config.toml
model = "segmentation model"
dataset = "scattered letters and digits in many colours"
train_examples = 97500
image_size = 48
crop_scale_min = 1
horizontal_flip = false
translate = 0.12
num_classes = 37
encoder_arch = "swin"
encoder_norm = "layernorm"
encoder_norm_position = "pre"
encoder_activation = "swiglu"
encoder_head_dim = 64
encoder_fused_qkv = false
encoder_bias = "all"
encoder_qk_norm = false
encoder_parallel_block = false
encoder_moe = "expert_choice"
encoder_num_experts = 32
encoder_moe_every = 1
encoder_expert_mlp_ratio = 0.5
encoder_experts_per_token = 1
encoder_shared_expert = false
encoder_patch_size = [2, 2]
encoder_depths = [2, 5, 2]
encoder_widths = [48, 96, 192]
decoder_norm = "groupnorm"
decoder_activation = "relu"
decoder_weight_standardization = false
decoder_padding_mode = "reflect"
decoder_widths = [48, 48, 96, 192]
decoder_blocks_per_level = 1
decoder_block = "bottleneck"
decoder_attention = false
decoder_upsampling = "pixel_shuffle"
residual_init = "scaled_by_depth"
optimizer = "adamw"
lr = 0.001
beta1 = 0.9
beta2 = 0.999
eps = 1e-10
grad_clip = 3.0
ema_decay = 0.999
magnitude_pruning = 0.7
steps = 12100
batch_size = 128
epochs = 15.9
lr_schedule = "cosine"
final_lr_fraction = 0.1
warmup_steps = 2420
weight_decay = 0.2
Rows from expert 25 of block 8 of the encoder, named by matrix and row number. Rows with one number belong to one neuron. Each number is 50 + 10 x the weight over its row's rms, rounded and kept within 0 to 99. All counts start at 0. After the name is the row's rms in percent of the matrix's.
# gate: expert gate (encoder.blocks.8.mlp.gate, 32x96x192), inputs 0-191
# up: expert up (encoder.blocks.8.mlp.up, 32x96x192), inputs 0-191
# down: expert down (encoder.blocks.8.mlp.down, 32x192x96, transposed), outputs 0-191
gate.31 074:50 50 50 63 50 50 50 32 50 50 50 50 50 50 50 50 63 29 67 50 50 50 50 50 50 50 50 33 74 50 50 50 32 50 50 50 50 50 50 50 38 50 50 50 50 50 50 50 50 50 50 18 50 50 50 20 50 50 28 50 50 50 50 78 50 50 50 50 50 30 50 50 50 25 50 50 50 50 50 50 50 50 50 50 50 50 50 50 50 42 50 50 50 50 70 50 78 67 50 76 50 50 78 50 50 50 50 71 50 50 39 50 50 50 50 50 50 50 50 50 50 61 50 50 50 30 40 13 50 29 50 61 50 50 50 69 66 50 50 50 50 50 26 62 29 50 28 50 50 50 50 50 50 50 50 50 78 61 50 50 50 50 50 50 50 21 50 50 50 70 50 33 50 41 50 21 50 62 50 50 68 50 50 50 50 50 50 50 50 50 50 50
up.31 073:50 66 50 50 74 50 50 50 50 50 50 50 39 50 50 50 50 50 50 50 50 68 50 50 50 50 63 50 50 50 50 50 50 50 50 50 50 50 50 50 50 50 50 50 50 50 50 38 50 25 50 50 50 50 50 50 50 33 27 17 50 65 50 58 50 50 50 27 50 50 50 50 15 50 50 50 50 50 50 50 50 50 50 50 50 67 50 50 50 50 50 50 32 50 68 50 50 68 50 50 75 65 82 50 50 50 50 65 68 50 50 27 50 66 50 50 50 50 50 39 50 72 50 50 65 22 34 50 31 50 43 50 50 50 50 73 50 50 35 63 50 67 50 66 22 50 50 63 50 50 50 50 41 50 50 50 79 58 38 36 39 66 50 50 50 50 22 39 50 73 50 28 50 50 50 50 50 50 50 50 50 50 50 50 38 50 50 50 50 50 50 50
down.31 079:50 69 67 50 50 72 50 50 50 39 50 50 40 50 50 50 50 50 50 91 50 50 50 50 50 50 50 50 50 50 50 50 50 50 50 50 50 29 62 39 50 50 50 50 50 50 50 50 50 59 50 50 50 50 50 50 50 50 50 50 50 50 31 16 17 50 50 64 50 50 35 50 35 50 65 50 50 30 50 34 50 65 50 50 39 50 50 50 50 50 50 50 33 35 58 41 50 50 50 50 50 63 50 50 50 65 50 80 50 69 50 50 50 50 40 50 50 50 50 50 44 28 50 50 50 50 50 50 50 50 50 50 50 50 50 50 50 26 50 50 50 50 50 50 50 60 50 50 50 50 71 34 50 50 66 50 82 50 35 42 50 50 38 50 50 58 50 18 50 50 21 50 50 50 50 50 64 77 50 50 50 50 77 35 50 50 50 50 70 31 67 50
gate.32 119:62 66 50 50 50 50 50 50 60 50 33 50 50 50 50 42 50 50 50 50 50 66 31 50 40 50 65 50 50 63 70 50 50 81 50 64 39 26 50 40 50 50 50 50 57 50 31 50 58 50 71 50 50 56 61 45 50 50 50 25 68 40 56 50 60 50 50 41 50 50 50 50 50 50 50 38 50 50 62 50 50 57 50 50 57 32 50 55 28 50 50 65 50 50 50 19 50 75 50 50 50 50 57 50 50 50 50 50 68 50 50 30 50 59 50 50 32 68 50 50 50 29 64 50 34 50 50 30 58 50 73 62 50 42 50 50 50 50 57 50 47 50 50 36 38 62 37 59 50 41 63 46 50 56 56 45 50 50 67 16 38 36 57 50 50 50 65 50 39 50 37 59 43 34 30 39 50 74 66 50 57 50 50 50 50 50 50 50 30 35 50 50
up.32 142:50 50 50 61 45 37 67 50 44 50 50 42 50 55 50 62 50 50 50 50 50 50 50 50 50 50 62 50 37 50 50 50 62 50 28 42 50 50 39 50 50 50 50 50 50 34 40 56 50 62 50 50 50 34 39 57 36 50 50 50 72 42 50 50 67 40 42 67 50 63 50 50 50 50 40 50 50 50 50 50 60 44 42 43 43 50 50 35 74 39 27 50 50 39 50 50 38 50 39 43 50 35 37 50 50 50 34 50 40 50 50 78 50 50 59 57 64 71 32 59 50 50 50 50 65 50 67 50 41 66 50 50 50 58 73 43 63 75 50 50 50 26 56 50 62 61 64 50 67 50 50 50 50 50 43 50 26 50 50 50 50 50 65 37 50 69 57 72 60 35 59 50 50 50 50 50 43 15 38 50 50 50 50 36 71 17 36 38 50 50 50 50
down.32 119:50 50 50 30 50 70 62 50 54 50 50 50 63 39 24 50 50 50 37 30 38 50 69 50 50 50 50 69 59 69 30 50 50 50 56 50 56 61 50 50 36 50 50 39 39 50 50 50 30 69 50 33 50 51 50 50 41 50 68 50 50 48 40 50 50 50 50 59 41 50 50 50 36 46 50 50 50 34 50 28 32 50 50 50 50 50 43 38 38 50 50 50 64 21 33 78 50 23 50 50 50 50 50 50 71 62 34 50 50 50 50 36 30 67 50 50 34 50 50 62 50 72 50 50 50 50 39 50 40 33 50 50 50 50 34 37 50 42 37 50 50 50 50 50 37 50 50 50 50 50 65 50 50 50 42 50 68 50 50 50 67 63 50 50 50 63 31 39 50 50 76 50 50 50 50 50 50 69 50 36 59 50 73 72 50 41 50 42 50 50 50 50
gate.33 096:50 50 18 63 50 50 50 33 76 50 50 50 50 25 50 50 50 40 55 50 50 58 50 69 50 50 50 50 50 50 50 50 50 50 50 50 50 50 50 50 20 50 50 50 50 50 50 61 50 40 50 19 50 66 50 23 61 50 50 50 50 50 50 66 36 50 50 50 50 50 50 50 50 32 59 50 28 50 50 50 50 50 50 50 50 58 50 50 50 50 50 50 50 50 50 50 82 50 50 50 50 50 70 50 50 50 50 50 66 50 36 50 50 50 50 50 32 50 50 50 50 50 50 50 68 50 50 20 50 50 50 73 50 41 73 50 60 50 50 61 64 50 50 50 50 50 40 63 50 50 50 58 50 50 50 37 50 50 50 50 50 67 72 50 50 50 74 50 50 50 50 50 50 50 22 50 69 50 27 67 50 50 63 75 40 50 26 50 50 67 23 50
up.33 099:50 30 31 50 50 50 35 50 50 50 50 50 50 50 68 50 50 50 50 32 31 50 50 50 50 50 50 42 37 50 50 50 50 50 50 77 30 50 50 50 50 50 50 50 72 50 50 50 39 31 42 50 50 63 50 50 50 32 50 34 50 50 50 50 31 30 50 50 50 50 50 29 19 50 50 50 50 50 50 50 50 50 37 63 81 58 50 50 50 50 38 41 50 50 50 50 50 50 50 50 65 50 50 50 38 50 59 50 50 50 25 50 24 50 50 50 50 50 40 50 20 82 31 50 50 20 50 50 31 50 50 50 50 50 50 89 50 50 50 50 50 73 50 50 50 50 50 50 50 50 50 50 50 50 58 50 50 60 50 50 50 50 82 50 50 50 50 50 50 50 50 50 50 50 50 50 50 62 50 74 50 38 58 67 50 50 50 50 69 50 50 50
down.33 098:33 50 50 50 50 67 50 50 50 50 50 50 28 50 50 50 50 50 50 71 50 38 57 50 67 67 50 50 64 50 50 50 50 50 65 50 50 38 50 50 50 50 50 50 50 50 50 57 62 50 50 71 50 27 50 50 50 33 50 50 50 50 33 29 19 41 59 50 50 50 50 50 50 50 50 50 50 50 50 50 50 50 50 62 40 50 50 50 27 66 50 50 50 50 50 28 50 76 36 50 30 50 50 50 50 50 66 50 59 50 50 50 68 50 50 32 50 50 50 36 37 36 50 50 50 50 39 50 50 50 50 50 31 50 50 50 50 50 50 50 50 50 65 50 50 50 50 50 69 60 70 33 50 50 50 50 50 57 50 31 50 98 50 50 50 68 50 50 50 50 50 50 73 50 50 50 64 80 69 61 34 50 50 36 50 70 50 50 50 19 50 50
gate.34 080:50 50 50 50 50 50 10 70 50 50 50 50 50 34 50 29 50 50 50 50 50 50 30 50 86 50 50 50 50 50 50 36 50 50 22 27 50 50 50 50 50 66 50 96 50 50 50 50 50 50 50 50 50 50 50 11 50 50 50 50 50 50 50 50 28 50 50 21 50 50 50 50 30 50 50 50 50 50 59 24 50 50 50 50 50 68 50 69 20 50 50 50 50 50 50 36 50 50 50 50 50 50 50 50 50 65 76 50 50 50 50 50 50 42 50 38 50 50 50 50 50 50 50 50 42 50 50 50 19 50 57 50 50 50 50 50 50 60 50 50 50 50 50 50 50 50 50 50 50 54 28 50 50 37 50 50 50 50 50 50 50 73 50 50 50 50 50 50 50 50 50 50 50 50 67 78 50 50 31 50 50 50 50 50 34 50 50 50 50 50 50 50
up.34 083:50 27 50 50 50 50 28 50 50 26 50 80 50 50 50 29 50 50 65 50 50 50 50 91 50 50 50 50 50 72 50 50 50 50 50 50 50 50 50 50 50 34 50 50 50 50 50 64 50 50 50 50 73 50 50 31 69 50 50 70 50 50 37 50 50 50 30 50 50 50 50 50 50 50 88 50 50 50 50 50 50 50 50 79 84 50 71 50 50 50 50 28 50 50 50 50 50 50 50 50 50 50 50 50 50 50 50 50 50 50 50 18 50 50 50 50 50 50 50 50 26 50 50 50 50 50 50 50 26 50 50 50 50 50 50 50 50 50 50 50 50 50 16 50 50 50 60 50 50 50 50 50 50 50 25 68 50 50 50 50 50 50 50 50 50 50 50 50 50 50 50 28 50 50 33 50 76 80 50 50 50 50 50 50 50 50 50 50 50 50 50 50
down.34 080:50 50 50 50 29 50 50 72 50 50 50 50 59 50 66 50 78 50 50 50 50 50 50 50 50 55 50 82 50 50 50 50 50 50 50 50 50 50 50 77 50 32 31 50 50 50 50 50 50 50 50 50 37 50 50 25 50 50 50 32 50 50 50 50 50 50 68 50 50 22 50 50 50 50 20 50 34 50 50 50 50 50 50 50 50 50 50 50 50 50 50 50 50 50 50 50 34 50 50 76 50 24 79 50 60 50 50 50 50 35 65 78 50 50 50 50 50 50 50 50 50 50 33 50 50 50 62 50 50 50 50 50 50 50 50 31 23 50 50 90 50 59 61 50 50 77 50 50 50 50 50 50 50 50 50 50 25 50 50 26 50 50 50 50 50 50 22 41 50 50 50 50 50 50 50 74 50 50 50 50 50 50 50 50 50 59 50 50 50 62 50 26
gate.35 100:50 50 50 50 24 50 50 61 41 50 63 50 50 50 50 50 24 50 50 50 28 50 50 50 63 50 50 50 50 32 50 50 50 50 50 50 50 50 50 50 50 23 50 35 50 50 50 50 60 50 50 31 50 50 50 50 50 70 50 69 50 34 28 40 79 50 61 50 50 50 50 32 50 50 50 78 50 50 61 30 50 50 50 62 29 50 50 50 50 50 64 50 50 50 31 50 50 34 50 50 68 27 26 50 50 31 58 50 50 19 50 77 50 50 50 50 50 50 50 50 50 50 62 50 50 50 65 50 50 50 50 50 66 50 50 50 50 50 61 50 69 50 50 50 50 50 71 50 50 50 50 50 50 56 50 68 32 50 50 50 50 50 50 50 50 50 50 69 50 50 75 50 50 50 50 63 32 50 50 50 50 50 50 50 69 50 50 24 64 50 18 50
up.35 103:50 38 50 64 50 50 50 50 50 50 50 44 50 50 64 50 36 50 50 50 34 50 50 50 50 37 50 35 79 61 50 50 50 38 74 63 43 77 50 27 39 50 56 50 76 50 50 50 50 64 50 34 50 40 50 58 59 50 50 50 50 50 50 41 44 29 50 50 50 50 31 50 33 50 35 72 50 50 50 50 50 50 27 50 40 41 50 50 50 50 72 50 40 50 50 78 50 50 73 29 69 50 50 36 50 50 50 50 50 50 35 50 30 38 50 74 50 50 50 50 50 57 50 50 73 50 37 50 50 68 50 50 50 59 31 50 46 50 74 62 57 50 50 73 50 50 50 50 50 50 38 50 50 50 36 50 50 50 50 50 50 50 50 59 32 37 35 31 50 50 50 50 50 32 50 50 50 50 33 50 50 32 50 31 50 50 70 50 50 50 37 50
down.35 111:61 50 50 50 50 50 50 50 35 77 60 50 64 50 71 50 37 62 70 50 61 50 50 65 62 41 50 50 50 50 50 50 50 38 77 50 28 50 50 38 50 44 50 50 27 50 50 50 50 50 50 50 50 50 67 50 72 50 50 40 50 50 50 59 50 50 50 29 50 28 50 50 50 50 29 50 50 50 36 61 50 50 50 42 33 50 50 50 50 50 50 50 64 50 25 50 58 69 36 50 50 50 50 50 50 50 50 50 50 60 71 82 50 40 61 50 50 61 50 50 50 50 50 50 81 61 50 50 50 50 50 37 50 50 25 50 50 50 30 50 28 68 50 50 56 50 73 50 50 37 40 72 50 50 50 78 50 41 50 37 43 50 50 50 50 50 55 50 50 31 50 60 50 50 67 50 50 50 50 50 50 50 70 50 50 34 50 42 33 50 27 50